{
  "model": "spectrogram enhancement model",
  "train_examples": 39062,
  "hop_length": 160,
  "loss": "l1",
  "blocks_per_level": 2,
  "init": "torch_default",
  "beta3": 0.9995,
  "batch_size": 256
}
Rows from block 6 of a small spectrogram enhancement model, named by matrix and row number. Each number is 128 + 24 x the weight over its row's rms, rounded and kept within 0 to 255. All counts start at 0. Numbers have three digits each.
After each channel's rows are labels from the 100 clips, of 14848, where the channel reaches its highest value: "strongest on" is what is common among them; "peak in band" is the frequency band that holds the peak. Only what is clearly more common there than usual is listed. The data: simulated sounds of rotating machines with and without faults. In brackets: how many of the 100, against the usual share in percent.
# convs0: first 3x3 conv (model.decb.0.0.convs.0.weight, 96x192x3x3, each kernel summed), inputs 96-191

convs0.25:133138131126147132145145141120132144137130133153141143131124123134127142150126128125137143143136124145127152121128143123137125129135136137145130136134140142150139121145138143138126128124131133136139122147118126129139139127136123138138162123132123133123132130140127133119131139149138144126
strongest on: quiet level (85 vs 28.5); muffled (low-pass) (42 vs 12.1); conveyor (36 vs 12.3)
peak in band: 4000 to 8000 Hz (97 vs 25)

convs0.68:129121126119131098126123134119128120124119101122124100103123111124129127127126123128131101117132119121126127129128120125128127116117122114124113130101103121103132120122098121120125120127117104116128132127130123127127126126131122107116110121115128120127127115098130126127133127088126121120
strongest on: muffled (low-pass) (92 vs 12.1); electric motor (39 vs 12.4)
peak in band: 4000 to 8000 Hz (93 vs 25)

convs0.51:131134125119122140113119118137128121116134132103110143130127113124133115115128135124126118126127129116130110126125125129123130126128119117119133127115135126100120128114136118122124139128113143128126125107129121125128124132128119138115114139115126129127123132128122127121129124121125105134
strongest on: compressor (77 vs 12.1); speed: slow (69 vs 33.2)
peak in band: 1000 to 2000 Hz (67 vs 18.8)

convs0.60:158138132109154102144144150114136143131108106165135122105099106135120141167115120113151139138152091154130163111119143121142108113115126132159108148123121149139149103140116146146120123127103118127146125160122115128144144125143101129132166108137101121111144097126118138095135147122149133114
strongest on: quiet level (89 vs 28.5); muffled (low-pass) (40 vs 12.1); conveyor (33 vs 12.3)
peak in band: 4000 to 8000 Hz (100 vs 25)

convs0.88:124134128128135139139138133130132138140136139139131143148129137131127130138126132126127143139128125137126133125126139126132128133130136144136134127147140132154129128135146139140130131128133140138131127137127126129127131123129127142135150125138131136134130136142124130125130128149131135129
strongest on: quiet level (67 vs 28.5); muffled (low-pass) (32 vs 12.1); thin (high-pass) (29 vs 12.4)
peak in band: 4000 to 8000 Hz (81 vs 25)

convs0.30:135145134116145131143145142118134150139132131159141141139117129136132140150123133113138153148145114150131152118122149133135113127132143139152135137111140144160144124140144144143132129122128136144142118154121118127140143126140119144140168119138113125115137125145124133114131140154146143120
strongest on: quiet level (87 vs 28.5); muffled (low-pass) (42 vs 12.1); conveyor (36 vs 12.3)
peak in band: 4000 to 8000 Hz (96 vs 25)

convs0.81:127121127126125111122123124126125121120123116117123110116127123126125126124129125130128112119127127123128121129129122128127129125123124121124119127115117122114128127123115123122128125128122118120125129123130126129126127128127127118124112128120127122126125118115129126129128126108127125126
strongest on: muffled (low-pass) (73 vs 12.1); piston engine (35 vs 12.6)
peak in band: 4000 to 8000 Hz (90 vs 25)

convs0.80:123139130134145152147156138142136147154138154159138147160123143140129144151121134118132152145139125149122153117126147126137121142144143137149141133126154144169140132150165148149131133122144149142140120154121119126135142126136138149138170124146129131127133140147124129120128134161139148131
strongest on: quiet level (83 vs 28.5); muffled (low-pass) (37 vs 12.1); conveyor (34 vs 12.3)
peak in band: 4000 to 8000 Hz (94 vs 25)

convs0.82:114128126133134145135142134122125139147136144142138149139135134134127132133131132128123141133127133140119132124126137122130132135137140144135139125151145134151130129136144135134134129121139139140132122137123127128127133123129139141136153131130130142132129139141127127133129131152134141127
strongest on: quiet level (68 vs 28.5); muffled (low-pass) (38 vs 12.1)
peak in band: 4000 to 8000 Hz (81 vs 25)

convs0.83:131134135125146126154150138123138146148130132156144135125126139135127138149125123128133138141130123147126152119124137126134127131133139148141125133118133140159140129146138151132131125128135126131139124144115123131138138128133117127139160125136130122122126117139124133123124132151137139131
strongest on: quiet level (84 vs 28.5); muffled (low-pass) (40 vs 12.1); conveyor (33 vs 12.3)
peak in band: 4000 to 8000 Hz (97 vs 25)

convs0.57:127140125128130155132143132131130135140144148138137157156125135130130133128126136128127151147130128130132127130127137132131124133140131137132147128140148136151131131133153139142129139129132152139128124133130131128130128126127125150134158133141129137128137140147126127131125132160127126138
strongest on: thin (high-pass) (44 vs 12.4); air leak (39 vs 13.8)
peak in band: 4000 to 8000 Hz (58 vs 25)